Rows from block 6, named by matrix and row number. Rows with one number belong to one neuron. Each number is 200 + 20 x the weight over its row's rms, rounded and kept within 0 to 999. All counts start at 0. After the name is the row's rms in percent of the matrix's.
# u: gMLP up (value half) (model.blocks.6.mixer.u.weight, 384x128), inputs 0-63
# v: gMLP up (gate half) (model.blocks.6.mixer.v.weight, 384x128), inputs 0-63
# out: gMLP down (model.blocks.6.mixer.out.weight, 128x384, transposed), outputs 0-63
u.304,012,198,218,193,189,213,219,214,238,193,177,198,205,196,192,178,189,205,188,174,225,225,184,184,214,168,231,186,199,214,200,179,215,182,201,210,222,196,184,222,195,196,207,182,177,216,194,198,236,217,189,229,190,183,251,198,184,185,206,168,199,196,184,222,208
u.305,012,195,210,187,206,209,194,234,211,223,219,175,212,214,189,227,158,167,186,205,212,207,225,204,202,172,195,224,232,204,182,176,211,162,177,232,218,206,159,206,185,221,192,156,176,187,197,222,227,176,215,197,183,198,213,190,199,185,157,252,187,214,222,173,218
u.306,168,198,206,186,214,196,243,202,227,192,202,217,174,161,189,233,205,194,170,182,203,235,153,164,225,194,223,196,191,215,224,209,193,199,201,188,222,199,198,148,248,205,183,216,210,183,192,224,206,183,211,192,215,205,181,199,161,191,191,186,160,217,185,207,210
u.307,044,189,223,181,178,222,202,189,196,171,196,202,189,240,227,221,211,195,209,207,196,222,201,156,205,221,200,186,205,219,181,224,180,182,212,210,232,227,254,187,216,200,197,218,209,215,200,225,178,191,199,207,189,176,205,244,222,193,149,224,154,183,187,178,189
u.308,140,224,187,228,185,196,224,219,207,223,171,207,214,203,199,204,198,200,221,175,199,207,231,208,243,193,175,181,236,168,210,210,188,217,227,205,214,191,230,225,202,203,223,169,231,208,178,164,197,192,216,185,190,188,176,229,190,199,185,192,197,203,176,223,205
u.309,206,187,152,185,191,187,194,197,196,221,232,217,204,205,207,251,229,198,195,213,205,181,216,176,191,154,183,184,223,189,218,197,174,226,206,170,180,188,178,238,176,210,201,183,217,211,193,195,182,209,199,201,208,213,181,188,193,207,220,219,208,206,184,242,241
u.310,156,223,163,208,188,215,165,202,170,174,213,206,166,203,224,218,189,171,223,183,232,211,209,207,181,199,190,218,210,238,184,215,191,217,202,184,180,203,184,176,201,205,179,213,175,165,229,199,234,223,197,179,234,162,177,257,207,203,194,192,202,195,213,179,213
u.311,010,190,240,218,210,206,192,179,194,228,198,234,198,224,205,208,215,183,205,227,199,212,199,200,190,213,162,216,198,197,189,203,171,199,227,173,185,220,203,192,193,212,190,229,191,201,180,172,197,198,179,195,272,172,193,196,218,174,203,195,200,206,152,217,195
u.312,041,209,230,190,184,228,235,219,210,176,178,186,187,204,200,220,183,202,178,205,192,214,165,183,268,197,210,186,215,227,185,206,170,200,173,210,196,216,201,187,206,190,179,189,179,198,197,231,167,213,222,221,192,196,197,201,187,202,211,234,196,213,173,199,212
u.313,097,211,186,191,195,172,218,194,174,183,178,202,199,191,205,172,196,183,176,222,158,238,216,243,220,178,201,190,200,164,187,218,231,185,199,211,183,193,190,205,220,205,193,192,212,208,196,213,208,220,232,208,221,236,180,204,234,195,197,186,232,183,237,193,212
u.314,014,224,187,217,183,210,205,205,211,196,203,197,201,172,191,196,195,186,200,200,176,207,213,247,212,201,208,217,232,204,204,167,211,209,203,187,236,241,184,201,177,229,194,214,163,181,204,179,217,206,208,185,175,199,210,175,169,191,209,206,191,177,194,212,187
u.315,008,185,201,220,196,222,215,194,209,183,184,176,184,228,239,210,217,217,204,192,200,172,193,173,211,245,214,218,160,184,224,219,228,220,232,167,196,218,225,225,197,183,192,202,205,171,205,189,189,210,200,209,166,224,195,191,178,182,185,188,190,210,207,203,191
u.316,027,169,201,204,191,227,185,214,217,209,199,198,241,190,171,200,191,149,230,202,206,180,219,175,168,183,215,193,194,204,180,208,216,184,205,220,236,188,187,233,186,196,210,217,249,193,225,158,249,176,206,206,182,210,213,181,234,238,199,174,210,222,237,240,227
u.317,071,179,226,175,223,204,209,192,220,191,191,212,205,217,198,199,184,208,231,170,196,203,182,182,238,186,197,219,205,200,162,193,186,188,191,211,180,213,189,189,207,227,166,210,168,198,158,183,227,196,218,214,217,197,211,201,193,171,170,201,194,177,181,224,244
u.318,034,196,205,191,166,188,221,207,209,190,201,171,204,188,230,214,195,195,196,231,208,229,202,192,187,180,259,183,160,208,197,208,218,220,165,242,178,228,204,201,187,204,192,207,200,230,194,246,204,184,224,193,182,222,176,187,208,195,226,223,203,215,193,203,217
u.319,017,175,214,206,165,182,182,231,211,234,202,188,213,214,204,221,187,177,208,180,237,212,203,203,192,226,231,213,190,239,180,187,187,181,189,207,201,205,170,208,206,211,194,170,158,195,206,214,223,223,184,207,179,188,195,200,205,187,216,219,208,190,216,234,165
u.320,148,175,196,181,213,206,192,224,207,195,209,218,194,160,205,180,173,164,222,175,159,185,205,237,196,172,152,236,196,206,183,231,215,209,198,196,227,211,191,227,216,204,217,187,229,225,196,197,192,211,205,206,181,180,224,230,207,181,217,162,187,195,189,196,241
v.304,018,185,170,181,176,195,204,176,182,184,170,190,212,202,160,164,191,206,179,202,206,206,193,202,193,203,184,236,207,227,207,221,221,180,170,189,194,215,201,210,195,210,185,194,180,189,218,204,232,260,219,214,208,197,199,201,213,229,213,222,231,193,228,187,209
v.305,018,184,175,161,169,196,211,169,177,181,177,187,213,200,159,167,196,204,173,203,201,200,190,211,186,198,168,232,215,222,202,216,221,175,174,196,197,236,205,211,197,213,185,202,181,192,220,222,233,247,221,210,203,193,204,211,218,227,206,222,233,193,216,192,194
v.306,148,206,206,205,200,154,217,222,250,213,250,213,193,220,209,183,225,172,227,194,186,181,250,182,188,180,187,226,204,208,188,209,168,213,175,195,180,213,220,189,191,194,191,205,203,205,230,203,235,181,208,207,204,218,157,197,187,204,199,155,189,243,204,227,221
v.307,028,216,192,218,194,194,209,192,183,207,167,219,211,216,155,199,189,228,201,213,198,214,202,198,153,211,196,215,181,210,198,206,200,181,195,162,206,203,189,213,198,189,214,183,197,200,188,190,221,233,216,226,232,219,172,209,189,231,220,217,235,206,200,158,193
v.308,150,178,195,222,210,210,207,233,185,181,196,199,235,179,212,185,236,161,241,191,204,180,198,179,198,237,190,173,200,219,218,186,192,221,217,224,157,183,205,194,229,205,169,185,189,213,180,210,201,252,220,189,185,219,173,215,184,220,193,176,204,199,175,188,193
v.309,203,195,215,187,202,248,210,188,208,183,233,176,209,209,177,206,189,196,180,166,178,181,153,211,205,190,190,226,173,203,210,192,201,172,206,164,179,235,227,196,228,193,230,224,201,186,231,210,227,234,182,199,196,178,182,208,178,226,194,226,245,233,190,161,203
v.310,155,204,242,204,164,217,173,238,195,181,204,234,210,172,205,204,208,217,220,174,195,193,196,216,180,184,208,182,193,202,192,182,176,220,213,192,177,236,204,152,198,222,210,226,163,182,171,222,205,150,190,205,193,234,190,184,174,201,190,181,187,182,218,187,219
v.311,018,170,167,177,176,185,206,181,176,164,160,199,217,212,152,174,197,201,193,193,209,206,203,209,190,204,185,225,209,215,207,228,228,172,181,188,183,231,203,205,194,200,192,193,184,198,212,211,218,255,230,206,210,194,191,205,203,237,219,223,239,201,216,188,200
v.312,022,201,163,180,183,192,208,170,189,190,171,191,229,217,175,188,186,198,195,191,191,202,206,218,209,194,198,237,189,237,181,215,223,186,188,172,213,230,190,225,194,205,180,191,198,198,216,200,206,246,246,226,210,184,220,204,188,212,246,221,223,205,187,199,195
v.313,056,183,191,180,227,186,209,185,197,214,195,217,208,217,205,187,213,233,191,188,200,202,178,208,238,186,187,205,215,225,191,165,163,178,175,189,196,216,214,192,184,225,184,220,160,181,200,187,211,218,198,163,203,215,188,236,189,185,140,216,225,219,220,209,178
v.314,019,185,182,156,170,186,203,172,184,188,174,188,213,192,155,173,186,192,180,198,204,208,181,207,189,194,175,231,221,227,202,214,232,173,183,198,206,220,205,213,207,216,196,204,188,194,219,222,232,244,223,212,203,197,200,215,218,214,208,222,232,191,220,179,187
v.315,018,174,175,180,179,191,199,180,186,181,166,195,215,205,162,160,189,204,186,200,202,201,199,200,193,200,172,230,199,229,213,226,230,186,183,194,183,225,199,211,199,199,187,186,182,187,224,213,225,254,228,217,204,186,196,206,199,225,214,229,228,196,221,189,202
v.316,018,186,159,186,194,207,218,175,169,189,159,200,205,204,143,163,192,212,183,198,205,203,204,210,183,192,175,232,193,226,233,217,214,192,174,192,194,218,200,230,198,194,215,191,160,198,198,214,213,260,221,185,195,203,191,192,215,222,231,202,238,196,219,187,217
v.317,040,179,174,182,222,211,236,152,198,156,195,186,195,193,173,220,180,196,195,206,160,168,202,214,182,186,199,226,192,206,214,214,189,202,182,186,179,198,207,198,174,191,208,199,184,177,233,207,194,254,228,214,186,193,204,188,216,201,236,194,213,207,174,195,196
v.318,022,196,180,161,174,199,204,177,177,171,176,192,217,192,182,158,198,205,171,214,193,191,180,232,219,207,181,230,201,212,221,236,225,187,187,203,201,225,204,215,203,210,196,209,187,184,226,219,228,244,230,203,200,186,214,224,228,225,210,207,221,188,206,201,195
v.319,025,196,191,150,180,223,209,172,183,189,193,180,215,190,192,147,187,210,178,207,201,190,191,214,196,195,172,226,199,215,203,216,217,179,184,218,207,233,217,217,202,204,165,218,191,185,233,232,240,231,214,203,183,172,218,227,226,226,200,206,215,194,201,212,198
v.320,170,191,182,209,219,204,189,249,194,205,223,217,228,207,179,199,178,222,209,206,195,208,188,207,247,225,223,203,200,226,185,199,219,201,173,221,173,188,227,153,179,181,180,207,238,184,194,225,182,189,216,206,229,174,201,147,221,204,208,194,180,197,231,182,165
out.304,014,177,182,200,192,183,215,187,198,231,214,189,184,210,219,208,234,196,191,199,185,192,211,203,169,223,162,175,213,205,164,242,152,190,196,161,195,204,217,202,198,236,186,219,194,186,204,213,189,187,213,191,206,204,171,212,177,220,217,197,200,196,242,214,219
out.305,013,176,200,203,181,178,192,199,185,199,168,216,201,176,194,167,242,191,194,230,212,195,206,178,197,183,211,179,171,179,254,222,203,211,241,136,216,193,228,239,182,204,190,218,207,201,196,205,189,160,182,227,200,224,185,180,182,202,207,163,226,177,184,219,189
out.306,162,216,208,201,186,194,224,230,200,161,227,215,173,195,197,220,219,251,195,212,224,194,216,198,186,219,225,254,207,209,185,217,179,228,186,200,170,184,181,194,188,208,212,203,191,176,195,197,199,190,227,213,204,194,190,171,165,184,233,171,186,202,195,189,207
out.307,046,239,160,181,228,191,207,193,223,223,242,230,213,225,197,221,173,220,232,164,206,205,205,224,232,234,230,192,227,205,210,188,185,187,186,204,206,174,184,194,234,176,179,195,210,191,207,172,198,229,183,195,195,175,203,173,217,215,210,221,209,197,221,187,199
out.308,146,209,186,189,182,220,183,184,207,204,213,198,180,225,187,173,198,214,205,179,222,192,206,261,215,198,171,236,173,189,157,208,218,194,236,197,227,184,179,208,219,177,188,213,194,206,201,189,164,221,201,227,220,232,178,159,206,184,154,217,176,181,232,221,215
out.309,193,200,183,212,209,211,200,198,186,180,200,174,187,254,232,168,225,212,218,210,201,194,210,189,233,174,199,205,231,206,219,186,173,186,199,204,190,217,204,167,172,191,191,223,214,172,208,210,226,190,183,234,173,202,218,226,219,192,203,178,201,190,180,197,188
out.310,167,207,199,203,221,186,197,209,227,234,180,207,210,197,207,227,187,185,195,225,211,197,164,183,236,221,236,185,182,221,176,226,199,155,225,220,213,217,198,177,222,203,218,188,214,185,196,204,203,167,184,199,209,206,202,244,194,211,168,149,178,184,173,203,210
out.311,012,238,175,193,197,196,189,189,209,195,213,178,238,195,204,186,173,177,160,167,213,201,233,219,216,193,269,165,218,207,188,182,243,186,153,231,225,207,202,177,189,172,171,194,192,178,200,198,191,205,231,201,176,187,212,194,221,235,174,198,193,180,202,195,193
out.312,043,180,158,199,205,205,189,179,207,234,223,230,194,204,189,193,215,217,225,198,201,214,205,197,171,225,187,235,186,230,197,211,186,185,253,165,195,215,190,218,243,189,193,206,230,223,180,170,194,195,199,199,193,224,197,211,224,167,209,192,174,185,210,177,185
out.313,106,175,230,187,199,230,183,223,208,170,226,233,220,203,179,208,207,224,233,210,240,185,162,172,199,192,178,237,199,207,206,216,183,190,158,194,181,223,200,199,197,198,205,212,211,196,197,197,230,200,166,175,192,187,211,222,149,197,204,214,212,198,208,192,193
out.314,019,174,191,182,207,194,218,160,190,189,212,187,241,210,176,198,197,221,167,241,218,174,223,210,198,197,218,205,196,224,210,227,195,175,190,225,197,199,200,213,223,170,191,202,221,215,182,200,183,181,204,181,192,174,172,206,212,207,216,204,193,196,226,187,221
out.315,011,220,172,170,212,175,219,195,186,240,230,197,207,188,180,187,182,205,200,202,198,244,179,226,229,153,219,174,200,204,198,178,159,194,187,239,214,182,177,187,228,203,191,196,172,224,194,222,186,176,180,196,191,170,191,200,218,210,257,193,203,200,192,205,197
out.316,027,178,212,171,184,157,209,194,191,208,196,209,191,183,207,181,219,192,172,213,204,203,238,222,216,197,157,170,217,170,259,168,194,170,135,230,182,197,216,212,206,191,199,198,195,182,196,224,196,189,219,170,171,185,195,211,165,217,206,176,193,226,186,179,185
out.317,075,175,192,203,186,202,178,209,209,223,202,172,193,237,215,213,236,199,199,188,206,240,239,194,184,206,203,164,189,229,214,217,193,184,211,161,202,187,222,188,204,190,222,204,206,216,214,221,191,195,182,201,215,166,176,201,211,189,195,191,246,206,191,184,161
out.318,039,203,188,185,237,194,191,209,192,214,212,197,196,206,205,183,203,172,208,193,217,201,191,177,199,219,174,223,221,201,256,187,202,173,267,165,202,204,212,205,224,219,192,169,205,199,234,156,186,169,175,190,208,197,211,194,202,201,230,183,192,202,192,213,171
out.319,020,197,194,179,191,201,201,186,224,202,195,185,192,161,180,194,211,171,167,234,195,162,219,205,219,196,199,189,196,184,259,173,213,188,228,202,230,197,200,203,208,198,198,219,225,190,197,172,167,147,197,185,192,176,201,179,188,235,223,193,187,184,221,182,194
out.320,173,225,204,196,175,227,212,197,186,200,237,186,183,194,199,203,190,215,197,201,169,197,214,199,205,196,176,246,176,229,237,220,188,205,195,186,227,184,176,205,158,214,195,200,206,224,194,212,202,171,205,211,174,152,228,216,199,192,219,223,195,215,184,238,203